A small autoregressive pixel model, trained from scratch.
Data: 195000 training examples, 3.8 epochs.
Rows from block 2, named by matrix and row number. Rows with one number belong to one neuron. Each number is 500 + 50 x the weight over its row's rms, rounded and kept within 0 to 999. All counts start at 0. Numbers have three digits each. After the name is the row's rms in percent of the matrix's.
# fc1: MLP up (model.blocks.2.mlp.fc1.weight, 1920x320), inputs 214-319
# fc2: MLP down (model.blocks.2.mlp.fc2.weight, 320x1920, transposed), outputs 214-319
fc1.953 099:477507441489523487485546543546527512519406384572562471457501472466486537563475484533503591504520504449477531529485386487613490575511528465520499537574493471493487486485394517559538541396553519415579529553507465519614462530487442465568465540446500485490475450517541589467519513423482512540563489516496537501475500491541
fc1.954 111:486511455508520474481546545354485515517533385510467489462504504485574538590492491508564449557459522562503462431499452492531469479525529453413493476469486474498501452446432508546513515440471556487597511509445493502610453520531449467556431616522549483495498413482577478527518472511468473527494438556475477547535490513483
fc1.955 132:573508549571490396461529567379529491482473465466559485586488427547464479448514549557494507526514436400531458524507527563524464452499538499574495546439498559494466466453493469507514573505390594491507521521528602529574392504529573457576423428460408582503571481502427524524555481492513533501499518528432477543513492446533
fc1.956 091:424451504492496517463453586565480576517488327577477491486470456462459540493510549519419469492458512461481520474495521448542456491467432490588586473552452448487500492462419462589462564473534449474482510516556413409571511425523450466566518504483479527492531509435460589532540548392371496532471478363476445501496492518542
fc1.957 080:376492421502495550496543478563552534555508427565469516450581487513481487506455482456499568459470422415481499544499469529571498498472416510518528506628511485482451497499560388570489614466502455511570460515550469514561534447556543443526500500548409524523506548461485497528505551418395476504513391410537504445511525457529
fc1.958 078:572482528446498510480436490400566474459524491434550527525468423531532474432548529409430430493503464479504503574482524460504453532519518586458505405507494485420538456444552534450474507576463510451411487529505469534478465516511554495436462419468445541483491640462508521466458480535577503506416535580519457477527528525494
fc1.959 082:449627547536460460408523527443451471499555598541471470565499495472515419477559499528507529575519449400514491523520538509558526445574514469512488518578386500557471610431550556534497622519511490421478525551522554575527516544470588537517503534431450581612561541459418538497594516467465494504510438529492477492475422506571
fc1.960 071:576465525525489495473492415342488422495423530549601492509540506495567529499552514426466554617452501524532495517481590434597535483553545509468464507492514520474456555456520480499434555524442503501467558577561558413578434409546552406492531510461546523477572481473482539544532428540491499472524426480471412516508531484418
fc1.961 089:459558526477455510537536507626532498500483635501512475584501607533458518492557532487558533556601484526475535532491569547477611529483547493503466415444478584448374519572496503491508448520522558443495457518481479528434467440481491470557556611489559463530515534501527537461450434548458498457520443542516447554510417414467
fc1.962 096:518599555508522471444489533372465550574533487530460483582520476436560453474528517556533518536408385397441516554454520483526527522507532500500458484531528522476484493434486506586533598436446467517530554531448612363545485526508410425522443475524419510543455534568508517526512490540421555497487466601648509566513497510469
fc1.963 083:519528543417573531457527574556563490505578532488569476468552451451610489480504558460520524562533460546497500560387475464475524533604504546458485397574520445494450561487522459499464527444532530469473484536497509548548553461461477442484486501468476528524577521533487547430556536541441516528488428526515504578494503493450
fc1.964 077:502595582540511396506523462491532449479454525488536501535547403490558552476517527536468487434399412536506538495425476386504499686593539541472475544502531519468478453476461532533456473374497496504554522528527455556565470466507516458522391467490421505452478550529561498491642498508550480432607549576545532570512487521525
fc1.965 074:503470483591505474442449517381495489579448400526477428486472468522519502602507499511455493496493521542503476421507555600520471544504529459553532491469478417585480513484458504556528482457491491480459515536428492484502434540478456435554416552401466457561476489430535541560522566393476440550408436609454469629548475534533
fc1.966 080:507522549537502500462441579420507570512478469540434488435528523465517472476489487431533528498517500419512459479463523542517501459523531502566468562511546458585564483478402479559533556476536483538550551510503552583445478556515566465571481571513349620477622540427463489444470457531433579629481489573457563572548399476485
fc1.967 104:536538515527468445399519496547501610589457450516452482437548447501482540504463518434506633467546466474512577526477438566562538462536502491517507461551506465454477548517415546551456560490573501435508574552432462479434568529494453486383485528569400548441496579536520501451568481507456512505534372557466544538502506451489
fc1.968 064:571517537526395470470489529517517506515446428556471487490499565479440542502528553533504519525384504610469491465483519437521594488519454488515511467435519487564427458537495466487538482488532457487461476496463491485558497381510507489424440544450586491512555455443563511521500592518505568627473468519498413517564486475435
fc1.969 081:494481528420400471476422531514592540518519576497521469526495517518481506430542520446493487528428476411441479535440543560479546480536543524524480537527490458499471398473396463473518478517510457399480519536607549605449559519494534475548511519414451655483489652487513492414452475497433532498540455498519530474516441458469
fc1.970 077:481570570540436506441478517450428511405432510500509488496571559492570532472542551556474474493500391503519535532507533485498487495459447538598516541461469578535516470475489489521550508526455511496451538505445565491577544498447526508470504515448473554559502567431498591518570512492502524572499538494580458389509459583481
fc1.971 213:539521563471406484434440494513534506438473647467483530544530511475485510390556545449446523474489427468515516564441529510500524496556486574514459563501517534540516478442492519511452512479462482477455521554531562580414446475452580508475481363467434619518574556512412509440534512501505527498544500446469480462491495476565
fc1.972 083:471505470504417479487527452425484531465510550500504562497627568471457539509501482532451501529404498513574452558505514532475450481491569510567487542452493447543512461393506487501517434485471464518582448488609541514565436435519586509552466500434509533573554437499476454584506490517445527588497380432553469473524496486502
fc1.973 083:509511509506512533537493540518485536510539368537491516439529433430529522372483476439441389492434457439568500402534489628476515517531550532546462497629548449465516477450490526532501428502477386508455549497463463530568518456497543511459406508414471548457461467590450475547499508474442512552506541500473497565549488535562
fc1.974 070:459458425397460445515514527577524619566477644558481456435485566429468623480599619508442537448564538481478548474471502490498494537526558558523546417415454482442606429535486529474474488579551512466495477544497501474562567415445547542430558419517457529482544426449472549456474562503409546525529449420556447509553439435538
fc1.975 074:588497595552499480454500574468567638578390416536512572477439464443462549495554509555440556497488502519435540488439514563497539537504510516609513454553477493546448439470446501563530525493480514496498455510457467507510511453500459479530517558459480569531512523510481584519464451520514559554417459471477480515532466464531
fc1.976 065:529544462530479464439496503520446514467467534529514432485559481416512561486546611536545553483468448544582569497463525460537506545552553585475513508579481567483446541520537548503518502532523509509596448532506528469588521545506487484435455511504463543484514495536435484549572633470529503545549477531540498546546464570484
fc1.977 072:533540521566505494427517550454453486581550509498465548485452477495474464451556530547397548534451499490427576477513517539516483481504560486569530464488503591479451419430551544488507554560533511392528438499545453541522536450515601491503496427373473568557477523520467479496457564548522459455543512416481469490481488431505
fc1.978 082:506506481609514423470565508503489512539514546533553488581584528484463434479484450468440553537596452417520523528474453572529491502493590464505447490492539467497459433469533434544590466461492499524581480523446464627478432514308527495503554505297486536512526490529550437480458468545551561565478451653491466536555449487463
fc1.979 065:531501543506486505448462466474582499505432406563469457395485484537455456485527541501548532565511544520522477482565571561595514498515520411486489445598461448474491509491497603540495535503461426480464460524576443435462481579520518521483570536460562489547536509537489548519535446494532573534474456464471444498528482554404
fc1.980 094:605525537489442445409526513518503486565427493489581440457608494468527546482499588454512493530450435534620515592471518444521496518489503586571493493557577622348511559499528516458468575546487529510411495536474569458520515484511527479502521461492518622545530543536435548527587510498463589527517512518575486610470562552585
fc1.981 081:555488474547472482508538514573580589523532517495591483406557425450474566397500530449512442458452478539615640515451496455489488479544503477503466465561507477508577464520412511442525516459519401491467489514528504438544554416489437462483537494524502582459500585582439548517526512449455563547525529523536491506496517491475
fc1.982 143:546543529447495521431589558495547503568484407496494403462529477490488498423563546445501415545507420476503495546482467497577529486514481503438482516594489495482474482485410491504474537493535641449460567618529471513526464469463480493506429509466467598511460500477450580470552506531436626541474488433395489515441444428538
fc1.983 072:436524450535567512536491487488401539501515525477575549473538519551507450541535479587510553449479510581372478551467497528544491440477583485516448548460432476577603477466369480500497421539547469460602542518460534472503450508466489546535549547544480442480487602479577545578557504493540506516524472521560535448519431530479
fc1.984 067:411490493560471519507403524553427512484490469579474489451529437482557464499516499491500461507500480430540583367479522494467471578562526490546467445486534534566467496481460405527509487483534442477455547516420374504607525529497589490521511512508466543512506466442454507454536560453391528591523478549480548653458444448544
fc1.985 079:533465502546555435446483409574414506539443640456453505526502511489487518514567543479473484465584504541535524520469430582527466544560514448472553475376482491411560506530533514413455534556574517510529572526494493570414459578465539495467531469527481485569475497529532484474570573538534508489464543531411508454414517494545
fc1.986 070:507527455506464455563487543478498599609459459490613551526537562567463561417474479535516442533497464459527525510505530553478538523514433466494397521563588465451483485615484412576548512554483546489544496507474549369543435434504506525567540527482579543503464404508463500593495368564502524509540483535547559524516493419470
fc1.987 075:444602506468457512501562591442405504497566480582466436506538548496569549436499500512633509631445509476529460486492462452484548357508503520464439492530478432546499489471462457439518474411515490486544530509519499374587499496504359436501512620453565483458501494479454527453515499477514492625473507463454487520525455469487
fc1.988 070:503597535473490450470535518511536549485431565494468462441503460525464509503514517550547597483526485557497511468457486454521492531477461531475553554478550510490466540550495540513405619395510593514552489544412557418409500429489437548441465482535438531596463497551416571496511573513515546482531525493433534471427484438512
fc1.989 094:530557478483480484482613443477506513503479529497466455555539482545539488516530548554469597505466403432516445473444471502515442511517458455541472533491571476487476456510536451491585694366432545452452473557462546602562498489518506390550507537478368540601563572501481500488557505494547478486501536497491508390488443443543
fc1.990 070:467461520550405504480520549522499575592456481623437481567572529507444516485577545579508451471502469510511501468464536399474608580537466517563492510590522502583472489574414486560529510445497555479495596523479426444445470392486412471529509521522589470465435486424531558500491477510392545514444538536492476562556508559500
fc1.991 068:604550488476379504438426489467415472489503495595472428515546598536542471487517541504490533663424480445497455490481585540502574447496476481424509498510503443487482482484523509488478505504468511529519476530467573551511480469524615483442454469476384540538543452352443523484584443588501578501538485466433450454535456463478
fc1.992 090:497572433518514471457530537464459527563418381537491387483496464502498513568504526446549455552503445450507468521481486455552516483541438497533455382594501520502511593561517521509490559531543522500560522542540532484623463492463513485551518502580516496583515451450390536464501491553415578594471464491428518512470420524532
fc1.993 078:572618548525376444497526612449547456474515620551445446560540470510443537536526494542520547463376493408562540507441511483544480539532476499481497503430426580491500532536435575504541535450422558521487498514460644488577494427576528418434406481448504533536487537427519486533550428494501496525602568496501474459515451446538
fc1.994 083:650540448518457443506460502628507531499462454511545495510452411377474608475513531476465462479418480461476550525487458504537515572518453557527558430498523496487467576569471491521622406470518442498435521515506467443639415467506465536517449453553516498487462485463512557492519507423537539530583511435547505568537427500564
fc1.995 074:621478531490355533496480435551515562535465506573502451469467538482530637513507569528405566534416544518468547496526469443492566554515454490457564439511429548488503463496520493524508496453499582414415431524507499455525493432462437502469559439467630510497450476482472612484583455502517480473484502416494381384505543518491
fc1.996 095:517438548521498401437504541457524535543461546463482522500494323451520417481505538452473535524517482464429576486463421543504567485500588508434519384576529551443492514541501543602541501530573539454454523540397454545505443577495448478527453454509472537478495478472497455430476509488508494474445478517501486615477487473439
fc1.997 084:520533519458486415495485462435531548482453535481556559460519504496533483474496460511494578577534430429495517517479519470534491541514494438459509456500502563492473480367511549561507550417497481499485560560470431558481407537460537438524462447384476563568555509507548483395573359484521478468503491507549558499526481481489
fc1.998 077:507549499596544418485487509417353510465515486499498473516547540479561472573529469553567449541490497368405439448510481557464477501532498504531515529538526420585493526469452490553491510495473533466513553501486517541642478560446505519554462589502535472530465514503535548587532475441501501586502475528625534535524439544527
fc1.999 094:420479438449496449432456461427486475439454529548402466478452472405483416521543504538429500505483488529566495577508493452517417455510472500545505459497472525582433541349517471554507483428447508458504523507518495546521508431491527434500434388478470541530521557470499567461562542459490478508484522385522414365498450594494
fc1.1000 074:530520572441429535442543496466414529535464535550563480554520495518508467524541551548472566561562485552429450521524544472577543412524475487415430570430464620542502417517479520490430574431467585436482490529419559453447524472489454533489497572501512496562565538488524572591571434443560490518470529395484435550516491495482
fc1.1001 084:566529508509507501417522474493550565481444343503501459460425381449530557507539532487534510478416511503519553485411482518584498494541502586428491425608450519430559570459521543644572480535582495445481493541511504428584526577490415531454469516489404530462442467522456546529477552452514533494588527505479451550471475496491
fc1.1002 086:471602477510432468495571547595534501465461533508504491561552481495479450530588564567558537493566488563487520458504514450584540468543537459454532455445421495553493513443425573548456514438569421489615537484491404548516491464475458506396415481541533568560416495435544503474601510454527520430584474491564502400445486547466
fc1.1003 083:419548444474504503528545489582509532623501468639478333441473510509498514540547517490538511591540504436516548487502452492565563504540506481438509557572494419535495450511456536434507581492575463539513548508505517387554525458455463521500531531501552506525490508422403540540461483492475637605422454519443492412447487454438
fc1.1004 119:542550550526462454450452480501524494472478619476506468543535545547500515362598577437434517584516451575487453606480528405492449473531544586501517444453535525455474489456604516498429486541508577437482483537546481596456511492501524489485485438438470592603540528554451500457479519572479502444492489478419455455499461455441
fc1.1005 078:424484573518495495483539471461605499530462519476426438501564421454455407522527519498551591490436475499459469591468551517532549461486437497520476473506437461452494501457410496497420481509582435493536459517520430517384520462507362475510526537499403484504473626497492478488518583545445476501460469384507446406435484448551
fc1.1006 088:451557383490474545542450514646498544509509559585444422504470513536554548471495502546438508496525533482547512471498421568496470559520549481448527477371489528580529518518422396511472420438564426502574476522473426461468551387419464433461470512523494495425498504460474517514536547471444509483518497484480437357501453428459
fc1.1007 092:497559535543446504475469526475553489567479573458497518553460429491453492460543549460429593543445519452511508508469512520563473547503455469435491545421379474464511573497415468499506545493524534474415529545491594515594492407476448484506538424477443513496565558405399499495441543565457573495500520432437397407499432468449
fc1.1008 091:500470463532557451519516484550535494511466365529534477465452439504471561584486511501516531477540487526511554497502522517569492456492352480458418544648433540537470564538460601508530548502551485473447523508491550443481452548536458527528499563544464444542569526504552581562448488440567492534517502468459520548489450508442
fc1.1009 096:517600480518496492427485612505531525592485393512533445487516456424524532513512510516558531514405477508543599452382403520603495534530472513501508454622423494477458555506477533529577519527490507413464539515474523454590520516525515420547457566547484533539539486458472512500485471478480544584502476556444462530510439480480
fc1.1010 072:509522596432525487452492440491444517485504698410560525570521496468509527549458500466504522505489447559463444621431481483496485480506488557472553454533518458533495470526566523442438561502476518546482477503533633597486522576535474534460474502519382474491561658481470501463498577531499466432559473536586547503421507505479
fc1.1011 085:574458545422492462413543498471390508413594412517432496498443454490518517475571556520472430539428512492389496470500445491454516443516464514477519487474529499586571437448425548488437528502509542465533572501507439442481506523436559506472465518507561531566422409450522597520487454521493507530463497450461508517506489565426
fc1.1012 072:427547525484392421474451558496578562536413593602460490411519570466458519487562568501501555472532493435497603540437551505601543500512592529553511563501507464484501526388455522509514581485579444456500521530559547410405546417511465492503570466419495616473570569406464570544487456414478545525571449445526479376457506485496
fc1.1013 097:478553520482435537500511605490474534643515413603475449467555570512452524491490499505552506554478489469496556518498520541560546451519468502498487517510513404581456503522438495558567482516538420503472512496525532331566502347526411469474460619422547508527521427478459544517492531412379469546455411434408461458494483515507
fc1.1014 094:512503527538495510479563488455477470436518591527523516632498561547548439478570524537498551578492489367482452484498528530471521530532539473556516411414520502482423455412536525550508503559447539527611484529412491569446485552450566471459524467358549527475513506482495483601554571523427539483520470551524478437510507493554
fc2.953 042:464510494541471558505524590413497408466505450503556468531449463604509490451509526524431507499443579566494498478540485536396527554390476513496488459592481476501486407539499486445519512505517443482506426482488489518557643498516521455524437468450522470562416542438440563499406513531439413493568497535455464481610480419465
fc2.954 033:510527541488418542451476604511503548609515501453535553496538423554454378587492469521388561489411527514367462606488501647530518419569590483496568531497428406509542445493537529469505528515465520390550511509457561546455520523477509576591562560467474535464417592453475487588474510563541470472527475497518544495496509488514
fc2.955 043:444532542499434546520588426503525521538385499455432567530559457478499501554458514572482549399487490550410501541487472532610554494553495412441408514546569467470550532544545517478446461527548430538417472521474439436465464493499441498522482587588533474487522540502559492481512425512598553424520493513503498438426481557517
fc2.956 041:588574572519485585479482514524504492361491451533522468537508511534545593481543469669505486521447494539594447449585566440452484561452488412516523466458485591545521503560506508522518410455466537497481385464584384528527599476581493565458508422562491512540476502426552618532447497492569538520546593495390440556525489432504
fc2.957 073:596502622600487538490540541472477542453524429533415541494475509432529480429487516496493465421441570509551525458588540471374486477454495480468526530479496539555548484513561551566574475428458552534487501339509397460456575444464526535458486493494486532532423490567488582469408514491534494516517583489388471507494534425449
fc2.958 073:417415439477469521514525596453466490575513500458477521496468546518446481472459470449574468553564443484545542529491434493455536528547541511600456520516579494477647520407464485473508477446558424567545534522490465433593414523489431473409503541476532495545528495429496425464497471528535552566478529514563576515542579460535
fc2.959 115:382537504536437498535580571386529372449502536480471455537457538581501416491462511517490460524506625524518491447525457488435538474430496468479437501611540513537527468485500530446570567463556397543469489483550503460507566524493577446512454489440521460545549445515434570428512517530494472496502461546423438427565469522505
fc2.960 055:490526560565472543511572432513588593389461531525538545512530572499511476587532590603498500452512543569433514412504541469471447574356518475477491496483505451521418471620508522498510518402505592506456498450490501474420564520498587572550541469551460525471543481467407613498481464407480551469508438552475477440458479556409
fc2.961 042:441511511510454539469509500395525477468470428566525473425501468572445469566452466472429538484469579535424481401475504460537504599427496517487425505480538404488473453508533432473457590371508549514449487505507539472510551566472525429457397490466466520516436568462486563493489558438460535545482449542478416561491512589550
fc2.962 069:482461560489466541490554452509453518414470523476271536562386466590520348460533493516488482475566524488424573499458520521384509452405462534539379460475566414506583470429425484482523493473524492538487509451527470418473469486453447563519511604407531514499403564481425623523338553513585455499484444520532518486450552455529
fc2.963 073:409531557496448431503443543538618499541448485546574480444552545362475531516511635430476450505526431522564487475467502414513503646525494447520506441508450512511466492548534453547494495474469516447486573597467502528495424497447560429551490385491536482529567496523449483457521483458484569579456447518417462518492433529484
fc2.964 048:456532512559444419548440441553460517578467518450536523501551527469459558602534543520498503504506434506519431435539485477535514663525417356477513502510515545425489540525574436537444548511503505486408528479420517534530447540535519522547553486545451473549516456570488415475555491466517511470487448582526548534453497551494
fc2.965 026:501504622436478528464455602537555469444531506477516508609503384355485466443504504556515472487447442594502468516622512493442517501539551492455475432537414505490420505513522573547510442407489574485513406527587516556564491581451437511481502556535464502498572458541460512495521371498551427531529493566496487552497518551543
fc2.966 048:414471514574502436546507457409560434494455524563519378482539422450535478501491536483534504505445467516394462520392515519559479562542561451470493500461486520542534457444483529411468538459474419548374483577527506493539479494541467413481438429524432416556569386508653582526530557475597442538507503436462518533506507438469
fc2.967 034:481463586520503470499541558559592476468514452523587487472435499537423508400516453493471478515541582471425544493484452492475567538551603485508418447561538529519411537534533471501537521602547544375518567518488417530592557504425398588499413408527540510517554429461523442527486424455483507529463521494517436520604499467524
fc2.968 057:449465611512502564516568595488494509495435424463499553525461528463498402425461487441520454437529561504575493464492492518372550477551568526505423595561520518534580512515528509570528502497509448587493530437463414500543526475446499546507527516560531545559498534555473491419520424491537490558437522510483470532570544450531
fc2.969 036:399516550504509469487462428469451495539457581545491439450520527400530535518515508482503502471550427489583485485544430412548560580554410449490510561650543447476492516528507451528417565511526494460477544508479490453488521546506541496516536465494549480434689432517556498533557564485503497506566522470524479456448421586555
fc2.970 063:554474550475493475474565544410495467545464491435360517519382525543516403425550493483511520427507542443537495521577574494411534401422487585503543518498501573510559459372494547574562522580530566522500531442472428516464459461462510499490490491458479438584437457549514517568423467540630462452546484552368533582496538454474
fc2.971 181:581480508643494479478532455540496636492478463479403568494519502463524478508491557500524513413529478399533590499556590495444520374501477498505553489409490448532467472515520500569546468542493604504528471471494474491472556495514481644581579526512476559493414517529504512502453446491498577525483510500439486544444530406497
fc2.972 052:382496463427515465559431495437585511528443483546555522451564440418447442560479558437492498416457430482542523512461471584668562599555495441504518426558397501567526460540522445446492508503500442413455553576431416622517450491444540477484460433514487454512540509475543451434523473510445509491499444596531512512539443558518
fc2.973 038:490470512506499467451568541516540462507534428553461543510429532504484444599527498478427486481517603456438450484528530475440523464481431433506388518520516500571429485510614519595487566468442562419508513357493502573529493503528493545497481483508521516510507527504534491490405502514490467442503479481515497501505437553451
fc2.974 044:529558489474556492545441613491573520498652581503458366486429391574497516563512459473456637562459486552408469479508486529580443464485560566467539537521396487415526567463557501498476544580552495418522486461599489561535460510583493384548496510471471513496447558493533500529524490492486401477534483494556608549504538574459
fc2.975 058:482445533480505542492560538467483507521509519413467575545560559456459463406456455462571437463520515511578548516548489455435543498549528565538498509494550519471571520407539479533491449480575496580530515430416425429472441510416496465426509491452601473491492523575445455462539444472517539477447528532530572518468635514484
fc2.976 123:499445524439495525458606560484461509486533471431311555549405490503506494393485447440587502428551579479525578494557511470442546360487490565482450533457500446517635511425474544542498506509531511557505510376518421441504479499464517581466501546440542510553475588505501546468440500513561506485513528552528603518440625458489
fc2.977 053:574426552517424481460613586501461479498479532446408573527449513537494409399495547494545449476536518483473584513518500494460517476476515521401481533433483563472642470408459555492540436542613449524425565419452403443467444505443558462461470519403517498560498525538517523470477442513577472479492514564520525457497591408468
fc2.978 035:443571408399550489526488482459531424424411557440517517467425456505469464520534567518493479414532430561472462453453465491510501358503548536529557515507548535531478451445512466436433482407530527499432443503480502569528414444490585509428526428445485451475590528511525476496554493449534435547531522490547481536526490510531
fc2.979 028:512552510503479442487510571492515453588578517546507395530507472606458610404522500551558583508468560534508494526619475546503536437456517603511550450480525476445529446508594507394417481489491503479530430451514518518527477560579444507413505495432482519472543514572524421476566509530542505463556491507544614467466581545501
fc2.980 060:455498470418479492515585567437485443573533487488402491538436528503491532447495455448522492443555545535513507465569453442489550454536455540455520530561501420434552524395524586545540547470535436532519422458543357410489453509522514572427485496467531500500505521496558499498490539487515490471527492462546542555586584482491
fc2.981 047:480499489474461475458560571382427408546580497462395528561516501596446449421503424474517524552553524457408470406546493545499511398465491591519508476540449535537590426402471504512528500535528576512423508435463514439538487521477549473522474563392478473512483518401477456534455506564546426496532475521515581475471534375490
fc2.982 110:485457414545506479553489484473408536558478525449422504525487512678516483477502476507527595518585499447475568531504471553540531349495482583518500510560569453441489495430456510495466515514540427569499481494534559445506502520516444531571541531480520482487479557444511472546528497483504449441496446534552496479464575457589
fc2.983 060:490533624616452566556537516504455656533429427566363556528530492405529506456445489497510458465524435465583491513586545465432529563509474473462555508498542408445494478472552475585586481486540532583601482464551399550475523468488485608485517490538506556488500459576536470498558523499538546519485516456398490478496551435545
fc2.984 063:502419455397503513477532551488473457559490482415427506555428412545482546487446375422561441460524566532532492512539472497568483400537520570457465539502498409424557548398432495499433506459530508538565508467489477479574483580509414531479429550489522500478437571499541494563541466530507453515511529577613558562467554553584
fc2.985 030:460543542507528524543554510507520521464457443553531577537474526392503497494448510535496494458471427484635515397491551371412554425496486521495396515467577580538483496478523487632460513424489475530487544474460449488475542474409549539477526517451574501443540514615475589493471461466465556502384547444472450521471476518501
fc2.986 030:442492516552484469512322500529503539556502451521438469476577477411524449494502549489372555574400390497488478525479515508543457487527508536573548325536424539528415524511507440490500471477467447455447522501561590644657531491520467464452468489534458469502563593479474472490467518524435483466515477411462459516503430502565
fc2.987 049:516547524489496517515499470504464556461436465480596464483506491367566551646498556513509496450424528552546454522516493414556493599529552441452590472488435575557469490513567464518541514522562497457574507556380438584471526537501525485506496457582509536443506490616557441498564511451548564466540538524517466606518405507512
fc2.988 057:596466562481501493498514566425506474444496541502507494482436504552489365486555548513482443486468546497522473406503495573457448539411546481528501522481526539552579489518461487438594526478447538479464530512517508470516494490462516368421502462540477455578491493468456572512430543504453409506513516462434473478550460387471
fc2.989 076:505513563526453497613450530485582522475452482517567437430566417426488501503433532519471463484440480547519507482462439455480449583514518399487503443495483494446428421577521445459618503402510537393422505544468541537564456497545462436516494459538524493508531475474479472510529438444463486552544566440447458532547444548448
fc2.990 051:440555540406429552476426560494501501364452527489576449456625525408490563536483520511455511539448549533560450436534424419541495618464508410495463532580414585482495556516546505581485475435482417422476484535403478529556523510480582460533512455537503531478576495480498458452586413518476500525490477526474430506543480555481
fc2.991 077:490537452554521492434480441455492552439495525505382515516501553538517550513534419514534511434541502451487518525556492487419511397468522509535520584518512377493476519523519513533445512485470455550562473440503403470471644451559457608553593577516473542534505536465558494473550438506534514480498601459506479471481481412540
fc2.992 089:541482533521527508484625455577442586402498470478393556583413518551515510489511498594493431500556510492545528483548544460351490387458446485484476562489462478517447523499447538534570452535519662518524531355519482436514557539469514621560531551488525509454467499451441488492347526522561497481450483505537564494386465454433
fc2.993 051:559449593573533452496534406486453470472476467424453485519483533532479505549462505488559488466572499441523525560558530516444522448415476507534433492474527498512458486515450479479432496547455545515504501378542492466380545492531476614527572567529480506473451524444498565499474484567551575472488442481468525518393478394544
fc2.994 077:557430551516427422506494514602455562523415455529445510437408480580509520498532567487542513505566441420456631532469501468512491518483467531475494429410552479447517390478447422588523452565554487546521532551456495470500396462456489569554571528411504547603446573484561487504467453542562532521482487452500538538464568389490
fc2.995 035:396441468527450412576478545584527516489437485566543448485538539463453557594490496428512464508490400477540553549480443494566519623580550471481457548564465515483448520495470516490490499564555474527534536589516597520600430537461503516498435519507539521485510436483485420500513482561450530509484514457583597497438525541495
fc2.996 047:485512519497497518475469533550518478493591512628413463475492513616468424534511478450418529437530519444359486433475505526464607479547523480482611452556492439481407478497432518515452526566540500432517515467479431455620496510506481487483439479452569493602476511410548515514412452455363476482494459489547547561499438516457
fc2.997 076:536453553453486528492499498542548492435403444446466562474376469432463422500469486495519438373514486445511557488526508544432543469526538520494417567491491492541622523493509502528452433589531442475493526461360412511465506426410563635520487502565509559590436496533558525463556431478581585487476567549447415532525497459492
fc2.998 041:445438526454521495463541550457478501375541490507439584491393484476490439417522468464556438420572550456513540467537492502515543345583512612432429463488457581543632460350407556547504524497553416537530547411466410525510461506429537537494511458434524551523433519503643554505497467477490435495458538464609547554440592494527
fc2.999 076:482568487487491478542417491534581522549489509524614464483536519481481507588516519582433553552492440505460442487462489531531504581543490469540508458544488579504338559616488486471481498541497590416491500558492623543506504523523503481558532434546508517430551464525488476488507446498466483509509397435504476521493389570506
fc2.1000 058:458428546445548424477551484422475494489516477501453517480427515446571464511502549378524482416542498396596555394510533503509516454422521621483507503473494509420625500474477530526536512515553521550527531428509436466495442495481536503511482513522442542537481525527498573467452504503563567551472513530595537519461555454527
fc2.1001 152:550501499578531529487533453444443502444532514440421440546401524685524393552484461514495532478498623483464532500513549555425489324420493475489372574498552465541543527502480559483493541489430501511488484381604510442438553470486503561557486575504492489517422551487503617513421566524516511482495497531482472518471528495507
fc2.1002 043:482472518557494511548468475403454483487474507493660485409584493484483510618511496503452554492429577558503439470525464562665495528491516459469541461531459463465461403476422507501471536439468465447463574545425573583474470486557485397462522466596530544490403580512534486543547506464457522464494497512468454507515500564535
fc2.1003 039:485522598364483522526473540505570462540489506512488551475587517341453527453505551575509502489479525533468544529476403496585460603506544479476447485410450589476548526486549506451518496474477421418369487562493502486529482506557494451495497493557465535513578535476603453398589463587492502475549524437593500500500543570498
fc2.1004 078:508505532512470517565477437549491569574462482436565561530535517508448447465431451443534434508511427497521514570519506490599482471551458472570492441566567396457431484538461412477479448477517547574451545497473503482502412584565481486504534541422524409449530505438493356458467532564532498500447474476505563577494552520505
fc2.1005 041:558588455508496544496530491498495552454598461534495482588477578586498584572489440564475535462414538497446453484540514513458481479434475462547490576505563453549473476486444569500494488432444536490589420458541526483484544511569515495569431496456483507502499442486559559513532546486474475477562514460463524548543501597498
fc2.1006 033:394524523528493520477610566441510448458537453529438518514503493511441438480457474497505528464497561552510548460566499480459455428438508516500436450499540384538532460407534588467463590452446565612386482476576512487509455555520482511487454507479476492558516518496481599531405533578525471500514546571511525446540612508466
fc2.1007 097:595547614579516497484529444513504601419607469525500460545464502414605591474503508585434504508466515532521441456562554368363468558440454432470544520514483540503400466569573566551572471510433647496548468414528469484475563486550536493531516423572464519449542430510470502513438534503508540467516540438424499533537435497424
fc2.1008 039:474483532546473501460606416465515558458497498528398526535480525421472443439478500437541468387561509413462502438508500556465530542491583545612612526460635454457571492441502435449562435525532536538480493477456373466538435453472417501461460511538498488510483557480483409478488538520523590514459476583448549483498585503552
fc2.1009 046:539495520484460536482578417544466542477457469511424561564549562380541461448501526474491428431470644496437504476564554420479515483485480471517436534468516510557581489445454570509460506468461446608478472443450423414498471471450556588526434479532502499518529569510561596475448563499498625491475533561433551531472536420492
fc2.1010 044:560489605653479547520517511473472539507540403595357507512528583506498500458510460500424462459480570449535490491586583512348497412472492446496518628534494444568514487524534532551584467514447527534557466405572422471468575430519500538499499535550505512514440426522488543499466522485582496567482585504378508491567539449487
fc2.1011 036:490541429523524551513458448533471606479441470477505520518514504550516535559453512569481574460513477490496500582476596521518419380511445558569491579455587448573456515492554471510500529486453489558456457425493540492422543469526558583508512477494496516542551607515479552493487594478499529484476437485463532508448545478565
fc2.1012 074:441494448416476540423594610455452443498611535488372530546438498568492512431458451456525488517529584494502531463599439482480508359544477593495489538553464482504621498414482595535456553422547463572487488448588455386550484546464545517431446571324549489485525525481423524473497517544507464471524509555545520519512612503472
fc2.1013 046:493551642571489502442483486484470502290473500448476497532483551496486354458521568501523463451488554499526493433477540459506504534361537498507487545497557587553581545502527506471440487560473531513446510389538513567445523488406544506502485512611489490539477519516509589482464479511504549540480492600520512508442540469468
fc2.1014 049:422457569503505532506501448457516478450408490547582540434543595432489504491439539417484415475513532484604507468476469450461510620535533487488419440485491405502526411501464497531503533408502518505515598464469430430493491463451518494469546504533550478427499479509495501439501481480508542476429465548415478511497499534525